From a checkpoint of a small contrastive image-text model.
Model: 5.43M parameters, 64-pixel images, encoder depths [3, 6, 3], encoder widths [40, 80, 160], text encoder width 256, text encoder layers 6, text encoder norm layernorm_no_bias, text encoder activation gelu_tanh.
Training: adamw at rate 0.00085, 14300 steps, batches of 256.
Rows from block 7 of the image encoder of a small contrastive image-text model, named by matrix and row number. Rows with one number belong to one channel. Each number is 128 + 32 x the weight over its row's rms, rounded and kept within 0 to 255. All counts start at 0. Numbers have three digits each.
After each channel's rows are labels from the 100 images, of 14848, where the channel reaches its highest value: "peak on" is the class under the peak. Only what is clearly more common there than usual is listed. The data: analogue clock faces.
# convs0: expand pointwise conv (encoder.blocks.7.convs.0.weight, 320x80x1x1), inputs 0-79
# convs1: depthwise 5x5 conv (encoder.blocks.7.convs.1.weight, 320x1x5x5), a 5x5 kernel
# convs2: project pointwise conv (encoder.blocks.7.convs.2.weight, 80x320x1x1, transposed), outputs 0-79

convs0.277:168131057155156076110084114068085108152131095143135129135155106113160126115074155108103079091116125141155183183128120075133168085177155087102113136141083107154129178123175146120123086099175156113117120152107147154199145118158191187135127112
convs1.277:150159117129131164146117093075150122108078107085122100062100103169141092075
convs2.277:101120179112137102121085111170105120164030112152153097139130159144143125155050106130152120117130138115164133202087142059150140135096134162120096098124083133108090086135162112177089146084189132145166150153109161200123100110117165137145084128
peak on: hour hand

convs0.239:048090140105167145217182137134164154074087172144155184115151103095111150153135149144177176105122095142116124139153184089116110121079187158130129102123110150125143110133149127177095167110109109104180126108120078106074087159107089101116133114
convs1.239:180120123160130116110152154071092163140086052141174135101133139119115154177
convs2.239:135080128125131179116226113114152150117161102107133106199117150164120043133165092089149098106113102070108175159129135183142141180119100118120112098170160143091101163121103126153119081149166112059081102155123129160112143130076129163118145133
peak on: face

convs0.299:170175132163090192139118150108103147130133083132113077156144129067074055131150113102124141119152159137170120140097079117129102142118096159111195159123088181120124108116149118180091170162165182111092085123110123190127121118144133195149079090
convs1.299:138113174124175136079153134145144130175136193142105136139140168158163127205
convs2.299:093148157116097115089131131103161133129168121124138149163126211149177096078138089148119105188084095101101123142135130124149133159112113098187063132134164179055123165185114073142173116113158101087089138196079150114172162126142107131115113120
peak on: backdrop

convs0.89:152112169129137169172142171056095148143148119129133108189095094148140080095173125144165109108168097134163065123099140212067126093151071067179133120112117126151182106133159072135081124103143125120109142087115117110134127143159176136148087107
convs1.89:105099120184134095096113165163138136089132164172176119092130129179129058134
convs2.89:160176061117134071122121127095090101091127076164119143123160140106110146086099095126102087178151162121156125136078166121179128134113146117118177130156110142182102117115149130139137158129169111202063113107080092179212096098178101150150117120
peak on: minute hand

convs0.25:098147105182097147119123133130086135110174114127111091173156108038123062158171135089125162113089185096151103111164097123092124143142119128101151100135100105129128120067123143181078159136116187164164145132087167168109102112126151224154128144
convs1.25:152134132159192099152109051119120169171085144081168161127131120149139105144
convs2.25:102144147095145163117156155147150179090107150148091134215105162152156155117150075154172079144114066069114076138090140146121123141116138126081070076149176109103149147141116083139093145112126136098133175157084181102181153127078144135170154104
peak on: backdrop

convs0.141:191173147180120173156148146103121155133113113118149140129137098129070077120153167143118180115190134157159155149163118136093171067111095146109163118143119123057115139119201080142143094195127113068134084136147085157132122160087125090099082104
convs1.141:189113092126129141060121141079105063154146090104102162113150124146106093151
convs2.141:123154093148124137131087131077154081102130111106152085186126177106094139113125107101121143140124126080096168180151046134077114112184196167117141163143159155105131124125145139158121099203120087102144073117111142115161127155135048137174165086
peak on: backdrop

convs0.235:130136123137083163163140170098090128102106056121120052128109119044094090159132147103154162124179178139123160109108072120153087151127086149124170113101097168149131102117158135185094163134173158126116106136085146208110131105144135182142157094
convs1.235:158100165180185100111137112113128142191100143148124161111166188148148138173
convs2.235:072151177124105133097122144132136098113144073150198110184130191158153131107118082089105118173117071065122167178113219160124126159112141117086112151149142136092143153155091083115163127106134071128113166146069150128142126097163095128123158099
peak on: backdrop

convs0.104:136182162133099189128134179116118156107107068131112033144129137065083080169123121106145149124154165160165137142123092098133111114106093147118156136141110178115110112114150125148092148157141146138127082108091138213134096091109155216140100079
convs1.104:124136168100142129138197126106144140207148153144093179136178137116171135161
convs2.104:088170129134115095112119139148133098131157121100168117149160198092134117053116064121084118192073116083099156152141148178146116169137186078124081141144182169077123130177093111114157151093151095084108151129092146121154113103154089167096135098
peak on: backdrop

convs0.174:135138133138103158183125142099082130110064064117133060125111137045076061135119163118126158128190175149138126115099101120153104158130137142129152091108079193137134089123178144179085155159157135119142101137104128203107137101122131146170158096
convs1.174:174135172148162106120129146106130122162140147169118169087091197177161119173
convs2.174:135195134140100124098105125125149141107155142121161123160123160175155128096165050111108091195104111066105148147098116193148112189121140081140100161153174150079120172169092090105170125070138092068156114163100137137159128109176101156115124109
peak on: face

convs0.206:137196173119118153127155161126114161094084056130133054140124096065061102188116159127160182140138158167176150136148138099087151139118109165103167135117099142122113134093153103154140149184107162135148111087087097175123102116085158168105110084
convs1.206:108144186127095163164178137103095131189083064127084143129090132133120127120
convs2.206:110177113135103125100123141155137134131155101141126101190140213114135111051149050113108099188086108081121151158140120160146129164107142119123073150141192133086104158205130124119184147069135091087092142150087158114147146114137086147119115139
peak on: backdrop

convs0.114:140142090160189096114091132153170128186160131098103108139137090086097111128109116180092111154145131107093153154133102119144134123112107162130135156170128105124048154074099116166086176186064117158110111142166081164160109109186131199152073128
convs1.114:152124130146071128074147181116131078169154104160114115097080164093133110081
convs2.114:149094165140085093190147135075127112131101096162119087140114093103162133127098085149172145150162125186166109080155100120098177154179093092098123080160114130103163103131147025112120149160091162173149139119144098095176162134126136106137083171
peak on: minute hand

convs0.270:110170133146124126089128185151115172157141085144155062171161145098074127171152119146117133144094148116179117130159108066069158150118117165124151105134114082096107152074122125187116143147053167187128114093086139152094125147084139172140111061
convs1.270:119222090126138147182124110128149103109140118190101126141118140149114167179
convs2.270:118112128145096155148177144118144119127105108144124063192105134165088113051133111054157189118186126131162140141147159184102153150122153152127185089103140113182145092106123087137115158162088146098117137065098133082167104118202090133132138131
peak on: backdrop

convs0.90:139178124165115049046151115141121148121121090110128145122125114137151147106141115108167085144162098118169173114188111165148148127138132130032101103158225152103130169120183143109123140184106059090146145099128116147131110126137153154132083138
convs1.90:072073112159170088094127107117111098149118118160125127106086188152069110119
convs2.90:179083185124157172148132168142101098122090112102133086119128110114121130169087109068119133099134147107186083071119121125116106111122106229123168113131173146149099081092152152157069131129096144133169075062133157159116096158120116164083149153
peak on: case

convs0.187:141153140123101167161131165109070164106093051108143065143114142046073067140118154120129159121168168140151163138102070112161096129120104138138166099122108185136117108115150132178108141161151157121128097125092139224114128110112118177149112081
convs1.187:155135164145119138106128138106097120180138147164148171083138208182151135176
convs2.187:138192188134125111078085124135122103130168103143157110164131137102168102107154026141100108205091109070101111154133154148132128156108110097085119146125207153071102165136070135105148127117123135083118133183069157153152152119137116149110126111
peak on: backdrop

convs0.266:146122086155143135144112078094081088128112186123128102146110179066133134046110168117178110137143110111165104135141113140156105173106093118127097153148104154151149135143198098155118090107126140119113163064185163146230149102096128139124168094
convs1.266:163128139129097160116097121084156140123106102148183128082065190177134102106
convs2.266:131219129100124112102132159116108091148141141123130120069163126113152159116141078119084108188158079080130048149146054108128116115138157146124136166167155155079165083163100125075116188077147087122128130164141152194151097126136105153132122122
peak on: backdrop

convs0.224:145111164082117138156094080073179126135137147162158162129131095149122110107058139154133148088135154156068123171129135076113209052108085149207167104119074115123090123169155134105085138110114121175126131148188104136103144144090144114105138134
convs1.224:094077108125114084115133107091116169158097113100152127063117080095090094086
convs2.224:127071154083159163153067161148181090177116151140096125150088132099199149138104160148150105120216140117087079160076157107105163116122095091138142106084121122112107081125130150165096170139123135140135191121137058101132160145121129111142135192
peak on: face

convs0.126:155152066146121167109123163177128101204100154135092163071129101090125171098100154134104102125125105097162096164071129160119132086164118135167164137174058155164126109136162150114174052101109109170149086120096142084137120178165124127108128087
convs1.126:173190132105086156165109142106089099103152135101093066110150147100080126105
convs2.126:142139131144149088152131119127118153078089149125194129079095118129095055133158095168125148111131135127105187130065095141171157127180143190088122150106124044128154162146119128148169122115142109115185097156189127119090136156059160116078146093
peak on: minute hand

convs0.238:158065108146109165095114132141144094086103185087112160116152100178152152134084156182177103098150108094163147128145090082157163116125129164118133100147158065134041136070169123132123104156069147132174075108164114115109090145106142113121181152
convs1.238:169147150094099115127096049146172135093125154146089095128123078068129140139
convs2.238:198154087079157104151147127114155112152144111119157149082111144140132102058160143115128115141078172123096148172144095156125105107164129100179140120151148145111107122239094170117123108142157065102078101179162108094089174149104095125085148113
peak on: minute hand

convs0.147:087090159153111124169126166106095128121109110128112076160103120079130120160164154090125157132130162114119119089152099133155084151173155127141135064089136105149148132047143165163090193140117170119164115145091125120037136116147104121160229117
convs1.147:109125137114069133160142164123150100097192126137135082116093116144066060128
convs2.147:134110099114163143158143130110113119128052107122156097098121151093110100133132111115129215120131198187134100132128061095120065134136115212145112121115144127211139105123188137189064115131155124142103097155143103146094119084136110146175146122
peak on: face

convs0.43:143172131119103169150112162102103143111097047133129045138110123054064074169117163106125151139140172142174156148102096099126105140122101158128169145120096170134131103110141105175093160151157174143118109109083134204136121110147148197159114096
convs1.43:126138180148175142098163123109130104186138138159154145129133166159167155210
convs2.43:101168143126091115089095139130120096158143130115150103177140195101132123063136057140119087196077152114086122159143147173139142181087130068121128152143183159128122162189119099127134111109146114078086143160046158109149122111171153132080126126
peak on: minute hand

convs0.44:153190149143118154132151148113090141100081067142162062121117088061076069177126164135113175134144163164148129124115123103108120110124116184119167110128094176135109154107152131161137137190113169140110120085106113201149109113096162195138100075
convs1.44:148153179126123142128174136099118086180098121147111161104085183121204115131
convs2.44:113111114164085111121084130143133128108150129110178146138103199152130088066125093146125109150085138121098108139158133144115139165099200134100017128108178148119070169180124094128115140126161119073118148130090217131138162142153077138127123113
peak on: face

convs0.128:063149152103159130101139076082160139109133177176129161125156098116155102159073121193160114147134142156085106141124133094142125135163141102133120155160111166126114052141110113060122179066104138146102135167130060122115100136184113133165046107
convs1.128:120105076103158132088070089128128086084113112163135075115153136136071087120
convs2.128:058167110147088077131140036148131134096153103164101109107181125157103141133131108139176138106118186164090106113087171096174095168096188146072128164147132104116146152164109125080152176152130136167145118164088134089139081117121145116142069105
peak on: backdrop

convs0.110:155123154074091154127104151118145130103113105169099088168112131105134082119065149182117112092163076102091156138101109082142183173141128173134141164111110113088147087185207134138100153087118096130140169139116171138091170126061116162147131193
convs1.110:140184201143128088104145145144083071139112083145147141136093142150116093085
convs2.110:127173079106086132113129191105121104114092072153128084108181139115111146183074106122166111164131121138088133163112087125124129123145149122124115091186125181145131105186137119100097160141157068166124122178064160178147083127179125193153104085
peak on: case

convs0.157:126170203122108151146150191137081157144110067146117071113105163120069125160119103131132131124200174127150166185137079126115163142119101144129170153081159109101095087094136096183125170171136163114122084080130094114107149130107078140097146080
convs1.157:099134054093091122171119107124118098109151123104131184163131091137162100066
convs2.157:127131131081154169152114090160157114104152086157138121125139151079157130038136140157149117182125146103083169202151071173128145144144185129089107154101143100118131134164132136113077156141105078093085065163096105061143169120138090168129114116
peak on: minute hand

convs0.197:173100104100075162156090114152159117166106118106137155104138084137082140048099127124094148137094158127051091179153125173118108147121122178171128099127145136170075150121117114141183125116110157166157107108128197173118140155100078067139181149
convs1.197:105169146128175154195145131113085125081108103115138079128171178172112102143
convs2.197:109087163147145120143115114184136168109175133178049175128209069085110149191119137188117146144132118095154068089097154107161114101103129119135117129139124134152103122065133126124129158099140180120143177090111139190116102083104170116113086137
peak on: face

convs0.2:126098123070163145114174130200142115153132083061125122143086152135115118146147106093133155139112119131105152118101123177086063081136139170121171107138213138157080109124161126171115167227155084126117105173085099146126107140109130159136086110
convs1.2:151116088128127148169049096153147166057110163116156101153127098151100145137
convs2.2:113177100160134113130149146092096125161108186137173136124108070136147092046119160148156131153159119113102134125189137152082140150166070085134125053073069168123117107127077144157112099099135096110104162123132154143122118123183165134144208155
peak on: face

convs0.132:117166165126103154106160163130124161090134064123116057165132132047099074167114125084147138143133160100162135130132082103153125116118095153118161109150112175132108133116150115172114172155121146135136103102064131188129088093104158215139104052
convs1.132:144143149102119146151170125129134162216108148120137176117134119125194145193
convs2.132:086175132134100121107138116143134114145192129120139106177159182118161128064137081109095106194067110095098147153170142142148132140118142063147092169150189151059090122190100095139151136089138106065102132158076141134144141106111105167101163120
peak on: backdrop

convs0.10:181147088133146100086087088127161101137188154169094139106166119145189170108117105093056120130133143081126141153112160157103122075143134097122213184126121110111160156172113173138175172091116177108124138136114134142119100157136089156064171120
convs1.10:162150069115114172130072126130149103086077113139138087061128121130092090140
convs2.10:181064067139152047145122103189148106181067104110108128132167120156152115173103101138152131132150134138192163151098115132154168101100124154134110072161121115163088117104156088185130133172103093112166099081132094148166101077131142142098108158
peak on: minute hand

convs0.107:157160146099142130161102108151121126165123081160101082170139100156139133110138075117088155107085111130178081190186076127180159159114116138171137098146134075074139160173135073085154112134103149147103108183154083158123144113204084142124092140
convs1.107:135129138206144093094134152078168122109096086155123104134098072122095092094
convs2.107:211053104128150112151171113179131149147102161103065130166129096099149122117127150107140122117137122071149104142140070170062179091105086126114146119134155121130162108162195127118082081176124116106145119129202157132116147090173146175099139125
peak on: hour hand

convs0.257:133140152158135092124131109076129105111111083190164102114129127120101086110148154125210121104145152166166122107146124072108170155133134103147129080166070146081163088179096138070126090120106144124177068145181079100124115121205171114115092125
convs1.257:158065149186122142056150169108124073124133076149125132115091147122103124126
convs2.257:143079137071147154156103165131162112145181159151067149147185146096160142079119199123130091127186160088103095124110160160124131078136091064161160161120089132111145127156130155123079157168175119066095131132116104154156120090167112143068109136
peak on: face

convs0.196:116150163120132152133146171127107163123099045121134035144134145069085090151096130076157171139170167147159184158129087105116144145102111134133169121137120133093126099104191106162110165140142114120195107090084116195111145101102142170131128076
convs1.196:135144152157120145156176135136141142164146138146190179145115105177124188194
convs2.196:113205121165094125092110161099112093136173133134163138149152186112136144101139034113079077167080098099113095162169177146150105140095152105136089153131181159080134150155098087128153121040095127117079145150132131142147155114138100149114149108
peak on: backdrop

convs0.16:119122095166096100048091146053117186148148105100070125182107145108149110137143128107143104099098133114143172055094143145104085139125130120087120157102107164108153153108115142145097119173145147130086169116123164134185157124138171182175064183
convs1.16:131154149118064122131156143041142121129133054145159143102081109140154124108
convs2.16:213137142139121122120117123163109063090107125164137107168154129128121194189123091129096101142095123060180068118109135171162150080161148174108186120164140091124115057107137113150121142119159194128158141133110172160134103141112114112073148100
peak on: case

convs0.143:134182127178109147089127144124050136123137127166141094147150091106060110166159123133122139138079178152163113120128144083060150113122119180108185133114039101126120136080120152131111140209079186161102124087102132134129136130112141179141094128
convs1.143:123187103087129086116188083128078153160092157115144123120139136074104127087
convs2.143:121123129134127138151137188135114189129145084191097142183163178128101082146161136114101132110163120090098134172114152125118161141147125113062229127156135106099103074107140136095141148121139106120123153136170105156154091140216104161118094050
peak on: hour hand

convs0.58:140185169110110177114120183143082164130108067134142066177143146092066086160093094091132125133150156142199137172108100075122129122107112162109171175123104167099116116112136109145120153147137145114093081092095112162158118099111126193136075074
convs1.58:120161134140122138136182176180145099168159169165086136161170149111162139181
convs2.58:070137152116082104105126128131137098128179142087118143145097202166157097049187103154141124181065125106111145120175133145136129164106126056145067117137192163079142155167107085134149104120164117077114149161113160078152141142133105094143123138
peak on: backdrop

convs0.200:118173181143118164102156176118123164146152070126097078163116164069109112147129125080124163141156151126160151163146069102112135149110106144107189113150143143089093126096154105179119167160109123127158102115084110190138107095076133222141101072
convs1.200:153168142140118136136140135139150130186128137136149200149151091168210146171
convs2.200:136196148118085111092098133154158116125176113122142109155147141163129126083100055117110107225094075055095122160149141168130125126110107095099122158137174141060089144173090133122115147081144137101131129148054141125157148134120061154106126121
peak on: backdrop

convs0.125:135170144133097172144115164123110166103118069123111051158142164045063075141116123091139160126165151130163119124131068103140148130109086144113144127142124171100112111112170129176089147148136134132137074114066113178122089090102130188157109062
convs1.125:150144153120127124144188133122120151231137157145129179151157132117166154170
convs2.125:102175137109124102077114127138150121127149153141119128139144186125140135080074055138075088191076098091125105147137194150145134141113113102115123171152188165109099146186104133101197147059115109073117148152084171129167132143145102174101118122
peak on: backdrop

convs0.135:107177149111107147138123157142100157107102051137168037158112114071045085187114145101125167142142161140178154155132123066105152145149104180122134161102105138152136137110159112167124161155118165152111106084076118164138144114152152176129136075
convs1.135:090181185150126113137155159142145145150144153159151118152142145135159187207
convs2.135:131132052140108111161111095132083118146146097113130137113095120132179138047128168123155138112132205157113115127151146136132131150138165092159073136107177125188136154147078070161176045153129133059118111108127184096165151102159112101147103145
peak on: minute hand

convs0.244:118154138109084129159127184124077145096098043147134066142120130072055077162123160104111174150181156129169153152122091092106135150134127173122173140083129164143158094092140096197105176113149182127115108119080125167141149119137112158120117094
convs1.244:133143143200146123128141143142124130168133150138157173126108185135195159197
convs2.244:102109076118133117095126099080158113121151088104143093156056103165159104120156139130186080117177128141073165144107070125123129157120185105144115153175103174213132120133104088129128075194111132081121071127129164118150141118121125136152075080
peak on: hour hand; minute hand

convs0.12:098156077162108121085085079147121119186091130101173092161136191101170116103167084105089130101093147106153184126153121148180131127102145133056129106139155162113172154149144125151182073141175109080162108129094161140109111090134141134080190113
convs1.12:141154085120165112141115056110111106136090100101067150128106147061155154105
convs2.12:122128078128151108141100140118130124155084133112154126141160100085154139113061124085152131140127169152134165151163152108214150154096169094116129170103063124153120114151122185133127089143150097076113083071116128159118072054224103143128131133
peak on: face

convs0.86:147129142074113155124183111123144112154078126151131149141101130110117100227125114089179149137064150200094124097137161106184114072077137190099128137111053119159140127164155129109119159169155166142089137104089071130149114105128115131105095100
convs1.86:182113118133094144097109111124173113121107170170110151086148144053173087146
convs2.86:142134135156135121064099141089127090110151102134126131121111122121129090167157067162053130112174119119153140037118154156083130117142143140073188089175133152126139140050159109121113108130123183188157161118103107167207073135123142140133136136
peak on: minute hand

convs0.182:157176182129112170124154178128116175101131080139109057145137152057074065152132116093130144131151146153167137135119096112138137118101089154121183116166140183104104130112136118161093174143143145135143083082093101174148110104112138221147101078
convs1.182:136150147100152146145177113169148135170133151166142175132118116099206170181
convs2.182:119173117113067115094136149095150110135178124099144128123149191142153133081139085143078106196068071101089109133157144136124141130115135079126095149158186158133101166166109108111152145069147060070113175164076148124179131133139074141147125114
peak on: backdrop

convs0.279:138158138118109149133134141115079158088074061132177046146110100021066079165106146131130138140125171161157140136125141100120144133136129159119156124103084166160115145109158125173136135190116158152120127105089119195123114105111163183146137077
convs1.279:140172200159121102165165161130117133149112139139142127106132159158161164210
convs2.279:144081088123087104151082085149147127150158103125140103072121116148123130063142198166177111128166211168093113139129143216177119144115158110127098115079170131191127137155091109126129105177123155106113116085113185103132122103173109118134099144
peak on: hour hand